From a checkpoint of a small spectrogram autoencoder: encoder patch size [4, 4], muon at rate 0.0018.
Rows from block 2 of the encoder, named by matrix and row number. Rows with one number belong to one neuron. Each number is 128 + 32 x the weight over its row's rms, rounded and kept within 0 to 255. All counts start at 0. After the name is the row's rms in percent of the matrix's.
# fc1: MLP up (encoder.blocks.2.mlp.fc1.weight, 384x96), inputs 0-47
# fc2: MLP down (encoder.blocks.2.mlp.fc2.weight, 96x384, transposed), outputs 0-47
fc1.269 080 [ 79 189 116 110 142 126 156 102 124 129 125 163 156 177 103  85 144 177 120  99 118 178 165 112 107 197 141  90 145 177 115 129  96 167  96  82 159 100 168 170 124 159 120 158  92 134 150  76]
fc2.269 083 [103 129  81  64 138 111 172  67 133  90 119  64 145  96 130  97 127 115 155 136 166  95  88 149 109 176 125 128 178 150 158 177 208 106 147 131 133 186  87 142 119  77 149  36 132 151 166 136]
fc1.270 101 [128 134  99 112 108 134 117  84  73 130 111 111 111 146 161 172 142  91  92 111  80  84  42 185 174  87 159 111 140 150 134 129 147  97  87 192  75 114 163 105  69 145 137 122 153  93 115 140]
fc2.270 095 [146  85 146  82 120 165 110 117 126  99 117  77 105 120 137 154 116 157 135  97 152 146 122 160  99  80  83  99 152 122  66 133  95 140  85 117 175 158 104 125 151 127  94 142 110 105 181 105]
fc1.271 107 [ 86  81 122 147 115 120 129 113 116 115 143 142 119  88 188  92 118 134  58 136  82 129 101  98 117 153 129 104 102 161  86 127 187 102 133  99 161 118 136 195 106 150 108 186 161  95  70 183]
fc2.271 116 [126 116 120 173 150  89 167 119 113  96 167 167 185 188 142 202 179  94 120 106 155 143 133 137 124 121  82 174  90 142 177 109 138 143 123 143 113  97 164 162 184 154 129 127 130 117 113 180]
fc1.272 091 [190 110  93 185 182  72 156  86 109 138 116 135 143 117 124 133  70 111 151  83 103 111 135 151 100 139 112 161  79 122 132 105  83 108 164 136 117 154 141 156 162 126 134 113 160 152 187 163]
fc2.272 122 [109 122 133 110 133 122 180 139 131  72 124  82 125 136 138 178 176 155 170 150  91 113 148 102 109  76 154  75 133 186 121 101 116 169  90 123 168 118 128 165 119 108  72 106 159 196 210 170]
fc1.273 077 [149 107  90 136 171  84 136 132  65 112 184 120 108  79  84 169 106 116  93 101 138  84 127 176 119 126 156 174 124 194  75 120  83 104 127  79 124 123 171 105 104  83 116 109 151 113 114 128]
fc2.273 071 [132 180 191 154 109 120 110  97 139 109 122  94 145 116 102 107 139 132  97 141 120 121 143 101 148 159 112  58 172 135 122 157 138 152 124 123 170 143  97  69 172 120 151 107 159  85 104 100]
fc1.274 097 [131  97 141 151 135  62 211 123 108 134  92 129 140 126 118 124 142 143 129  88 122 133 150 157 203 150 162 169 136 135 152 201 146 178 140 129 181 128 126 188  78 134 142 138 181 119 122 116]
fc2.274 084 [133 128 170  89  54  86 114 136 108  96 161  96 124 104 163 115 170 126 142 107 154 159  93  89 178 118 160 132 158 128  81  81 128 107 102 103 112 156 124 145  83 115 130 225 140 137 119 119]
fc1.275 114 [176 123 109  53 168 113 165  83 150 132  93 117 176 146 154 217 217 146 130  77 132 105  95 164 147 127 126 159 141  70 119 190 152 140 142 130 128 108 158 113  93 148  94 120 115 146 134 125]
fc2.275 082 [113 137 130  97 128  93 112  76  96 108 130 136 111 164 169 113 169 121 124 202 167  96 166 135  50 149  96 128 165 112 126 110  96  68  90 166  75 151 101 199 155 137 119 195  80 117 162  91]
fc1.276 094 [122 108 131 122 151 106 114 151 116 136 136 102  95 147 184  92 131 110  82 113  93 108 126 119  72 109 132 140  84  84 189  54 121 194 185  98  70 111 143 161 135 125 195 118 108  77 159  47]
fc2.276 111 [163 131 198 173  97 133 163 195 133 141 165 115 153 106 208 134 150  88 154 124 148 112 100 192 142 115 133 119 169  94 129 115 172 175 106 126  99 154 146 145 123 146 112 109 159 126 198 144]
fc1.277 084 [188 152 146 107 170 111 135  38  98  85 129  74 152 136  97 159 149  88  73 130 166 121 154 203 160 120  84 155 117 110  81 104  95  72 112 141  92 132 109 118 153 140  81 161 137 148 153 169]
fc2.277 095 [148 116 130 181  89 131  93 218 169 133 119 172 186 112 105 167 153 105 133 190 116 137 153 112  78 133 146 125 113  99 130 123 141 171 170  92 193 122  70 163 149 164 122 165 144 143 108 136]
fc1.278 077 [162 101 154 176  86 147 165 134 128 155 165 170 138  77 121  98 166 134  53 138 177  76  54  96 130 166  87 120 116 117 139 162 110 138 111 132 150 155  97 131 171 102  84  87  95 105 111  76]
fc2.278 088 [146 130 144 146 136 155 165 152  56 120 135 148 129 142 154 145 102 123 149 179  79 111 152 132 123 127 154 128 171 101 157 175 147 145 137 109 116 184 138  80 134 118 154  61  95  94 147 108]
fc1.279 103 [147 153  86 129 105 112  97 159  78 110 191 175 101 153  95 135 137 170 168 127 123 102 169 125  96  40 127 159 112 116 131 127 136 141 160 144 153 145 131 109 157  88  55 168 118 155 126  57]
fc2.279 121 [148 160 154 122 159 122 168 148 126 167  92  99 118 132 112 147 111  92 113 136 132 197 151 172 149 165 113 101  45 172 137  53 125 151 156 144  93 138 165 151  55 164 145 131 155  88  75 195]
fc1.280 100 [ 98 109  71 100 147 102 166 164 134 145 123 138 123 146 145 125 117 161 116 189 156 109 130 177 103 128 183 122  98 152 176 124 151 117 131  90  95 125 172 163 145 141  78 189 115 102  71 108]
fc2.280 120 [171 122 179 163 166 152 108 174 126  96 167 159 117 122  96  49 142 105 134 106 173 145 118 102 124 123  99  71 205 111 124 132 151 159 153 186 164 134  97  99 142 118 126  58 144 149 146  97]
fc1.281 114 [141 154 119  86 123 142 161 147 192 172 168  72 131 131  62  97  91 131 106  86 141 155 115 102 165 193 132 145  84 137 105  96  92 109 104 107  85  89  87  80 118 125 118 131 118 141 107 129]
fc2.281 090 [163 195 100 146 109 134 130  48 109 110 144 129 169 147 128 101  55 129 155 109 161 108  99 195 139 141 131 165 132 136 101 106 113  58 156  86 145 159 169 149 100 134  95  74  91 140 140 147]
fc1.282 097 [175 119 153  81 132 145  58  88 123  57 146 161 152 159 142 177 146 118 175 122 124 178 156 122 129 144 161 116 160 107 164  99 127  87 161 110 119 157  61  95 149 139 125 117 143 183 157  94]
fc2.282 104 [105 182 111 173  67 151  94 134  76 122 148 146 115 157 158 139 151 113 122 134 185 142 170 139  69 155 128 148 151 123  47 157 113 119  87 152 159 106 108 145  90  93 170  85 103 122 136 126]
fc1.283 103 [154 123  93 174 170 126 155 138 171  98 104 106 150 150 117 151 114 175 163 169 130  84 173 114 133 139 129 131 116  88 179  87 166 134 163 105 163 173 165 188 149 169  69 141 125 110  50 134]
fc2.283 112 [207 138 100 115 131 150 169 103  96  82  47  44 102 128 139 120 161  91 156  88 158 103 140 135 123 108  83 102  99  53 127 147 147 164  93 128  92 148 108 135 138 142 141 123 147  97 108 152]
fc1.284 113 [125 148 132 101  95 116 117  74 152 176 113 136 120 107 127  67 133  88 107 105  95 178 208 146 127  94  62 114 113 111 119  92 164  78 154  89 179  78 147  99 148 122 149 133  82 139 126  95]
fc2.284 129 [117 107 167  99 117 101  92 141 114 162 118 130 125 101 148 135  78 115 158 113 134 140 149 158 143 128  89 132 116  92 143 105 144 158 126 132  82 163 206 162 135 120  96 108 137 157  84 148]
fc1.285 106 [123 165 154 146 125  73 119 146 111 103 143 135 189 104 161 101 101 117 129  88  89 159 145 156 164 101 190 112 126  88  93  70  85 182 119 163 119 131 125 203 145 168 113 127 179 108  35  80]
fc2.285 126 [ 97 133 147 185 165 131 172 141 103 124 128 116 116 145 162 156 137  84 156 121 103 101 122 133 169 151 110 127 147 200 207 142 144 138 138 148 137 102 194 102  95 151 144 110 132  93  96 147]
fc1.286 112 [176 145  65 128 132 131 125  91 126 143 115 114 158 178 114  50 149 149 116 127 106 144 129 151  83 195 129  92 145 150 103 137 167 184 110 138 142  72 156 200 108 214 118 174  90 130 174 121]
fc2.286 103 [129 113 109 142  91 153 179  73 112 152 135 163 100 151 135 142 137 156 120 125 103 161 198 100 112 124 119 132 121 129 100 157 115 111 162  76 185  96 125 116 107 164 145  89 160 119  89 165]
fc1.287 090 [130  64 104 175  97  96 117 171  80  87 138  88  86  96 152 108 124 141  99 163 131 122 121 120 181 118 121 105 131 132 156 172 126 122 146 114 122 147 113 151 133 134  68 146 175 106 124 148]
fc2.287 105 [140 102 107 173 139  96  93 130 100  94 106 133 137 137 133 142 142  81 106  68 122 117 149 172 123 132 171 151  73 147 178  86  91 122 146 182 150 138 107 142 129  96 165 124 166 182  96 165]
fc1.288 113 [155  98 161  99 100  69 135 134 130  87  99 166 109 158  88 169  99 151  81 130 147 135 103 107 105 101 117 101 179  91 121 151 127  74  98 182 115 137 132 108 147 115 109 142 161  82 107 120]
fc2.288 106 [139 117 143 151 181  99 147  99 121 139 113  43 164 112 160 173 137 111 111  88 152  85  76 126 169  68 144 126 139  72  96 152 183 121 105 138 137 125 103 160 142  86 159 129  95 161 116  69]
fc1.289 083 [140 133 132  91  81 159 158 110 194 157 123 127 150 119 136 146 118 159 101 114 142 203  82  84 164 150 117 115 153 153  58 119 145 112 164  87 100 106 126 165 179 145 166 175 111 147 131 218]
fc2.289 058 [159 145 136 123  97 116 153 174 173  95 174 150 172 157  55 140 122 115 166 125 107  98 143 140 141 175 171 133 163 107 144 136 145 114  68 135  57 159  92  70 154 179 139 137 113 151 147 150]
fc1.290 112 [117 145 169 127 156 135 177 105 149  67  89 120 119 112 147 150 127 172 184  92 174 132 152 174 133 151 114 168 102 116  98 151 164 108 107 169 136 104 182 152  86 215 158 121 160 173 121 101]
fc2.290 084 [131 114 108  74  78 148  96 110  96 171  67 152 128 128 135 162 112 110  97  36 110 116 131 189 127 155 104 187 147 124 184  90  94 150 107 153 117 159 186 132 105 130  98 174 114 102  70 106]
fc1.291 080 [147 100 113 137  95  88 127  78 155 149  73 169 156 121  52 110 143 154 104 113 138 139 132 107 194 143 159 120 149 120 127 113 119 144  98 115 108 104 155 104 151 161 141 167 155 113 179 155]
fc2.291 064 [141 164 102 154  78 122 138 107 124 141 132 160  96 138 108 119 109   7  97  54 108  92 117 101  80  88 142 127  74 105 118  99  78 105 100 107 110  94 134 118  91 174  70  63 170 121 138 117]
fc1.292 125 [126 123  71  88 202 136 135 151 127  93 148 152 164 151 117 147 144 116 150 159 155 173 142 128 143  93  82 162 143 116 154  78 183 137 159 137 157 126 107  92 116 163 170  86 110 156 180 171]
fc2.292 108 [101 115  86 135 138 111 153 120  25  79 139 120 142 137 159 116 133 128  94  71 163 178 122  86  86 155 110 193 144 148 100  72  95  84 115 140 106  88 123 176  90 127 115  98 151 166 145 140]
fc1.293 105 [112  79  72 144 145 163 142 139 146 120 156 111 116 188 129 127 129 180 127  74 138 137 107  99 183 162 119 125 147 123  91 131  85  95 160 139 133 108 118 108  69 164 157 147  96 132 127  87]
fc2.293 100 [126 168 150  70 159 118 105 136  95 110 132 107 140 108  89 160  64 110  85 108 105 118 115  30 102 141  75 175  95 111 151 117 104 113 176  91  96 154  85 155  72  97 104 152 163 123  72 149]
fc1.294 111 [124 154 117 133 124 209 146 136 171 116 103 135  84 193 137 190 158 132 180 136 157  72 117 142  89 165 172 161 140 145 182 146  87  72 150  86 146 110 110 103 120  74 152 112 144 154 106  88]
fc2.294 127 [188 135 125  72 129 110  64 123 117 177 125  99 117  73 146 118 133 144  59 106  98 111 129 113 150 194  93 118  50 169 126 110 149 170  73 133  93  85 158 186 143 165 100 173 178 129 146 148]
fc1.295 106 [177 150 174 119 150 135 130 166 183 142 153 114  92 104 154 134  24 126 144 163 190 164 102  85  97 110 151 143 127 119  64 116  81 124 126  74 136 115  68 102 151  94 128 125 125 157 151 151]
fc2.295 111 [132 111 165 104 137 150 129 169 196 185 108  99 106 106 104 100  70 126 140 127 172  72 105 130 130  69  98  85 123 128  89 120 134 181 184 110 122 140  50 129 158 101 109 144  88 119 143 129]
fc1.296 126 [143 184 182 131 139 106 114 105 148 150 126 103 109 126 121  92 180 134  85  83 105 113 114 131  87 123 156  71 131 151 142  87 128 127 121 109 108 124  43 146 141  58 127  98 134 124 165 143]
fc2.296 105 [157 137 109  85  97 102  96 126 177  71 162 131 155  85 108 163  86 118 156 149 163 162 111  94 106 160 110 224  98 152 145 131 152  95 140 106 126 132 143  85 110 175 147  90 157 124 139 180]
fc1.297 089 [158 145  91 137 159 136 132 120 150 137 105 141 128 121 112  88 158 161  78 166  78  86 111 131 114 177 160 107 113 166  91  87 132 176 155 114  85  41 141  95 122 159 120  80  65  98 156 104]
fc2.297 086 [119 138 120 171 115 133 120 106 129 118 177  52 156 147 136 138 110 147 172 103  98 107  99 151 153  35  87  79 110 104 164 115 100 104 139 123  95 113 137  74  95 122 151  98 112 139  88 181]
fc1.298 096 [147 158  49 109 125  63 122 113 138 118  85 125 139 114 140 118 138 154  84 134 131 137 123  77 148  90 141 112  39 142 115 105 106 152 155 153 139 173 139 140 155 129 162 124 179 175 169 102]
fc2.298 090 [140 123 113  96 122 161 115 133 128 151 105 116 147 133 134  70 151 183 123 128 137 117 131 180 117 130 131  95 115 108  86 149 112 214 183  91 141 107 151 144  62 166 149 101  54  97 226 116]
fc1.299 096 [135  66 152  82 163 183 152 174 123  98 123 116  79 108 115  82 127 123 195 122 104 128 100  83 125 115 127  86 119 119 142 118  98 115 176  92 173 116 127 134 102 182 126 146 116 140 138 106]
fc2.299 103 [148 155 186  87 108 158 169  94  92 113 113 135 165 172 107 147 130 116 106  97  81 151 197 149 128 105 143 142 132  93 118 159 137 135  91 116 195 143  70 117 127 102 105 119 130 113 108 121]
fc1.300 088 [154 131 129 129 129  74 171  84 155  98  82 143 174 109 150 148 114 132 161 117 136 131  88 120 149 106  97 203 105 176 109 131  97  75 156 154 117 128 121 196 139 108  85 109  99 146 102  99]
fc2.300 113 [123  82 133 103 156 112 165 140 129  96 174 211 131 132  79 109  82 156 186 133 131 166 170 143 120 152  88 172  93 118 105 122  77 141 163 147 115 123 100  89 120 136  96 111  93 102 108  92]
fc1.301 093 [109 184 127  72  79 103  82 121 132 167 196 108 166 165 170 123 120  88 125 166 176  89  99 151  99 110 129 139 155 187 148 104 145  94 162  92 149 116 171 110 184 126 144 142 125 118 166  85]
fc2.301 110 [136 138 156 118  79 108  49 103  87 118 139 123 132 154 191 129 145 126  79 117 178 139 195 143 118 123 100  89 132 161 152  99 112  89 111 108 107 100 116 114 117 139 119 161 158 136 137 106]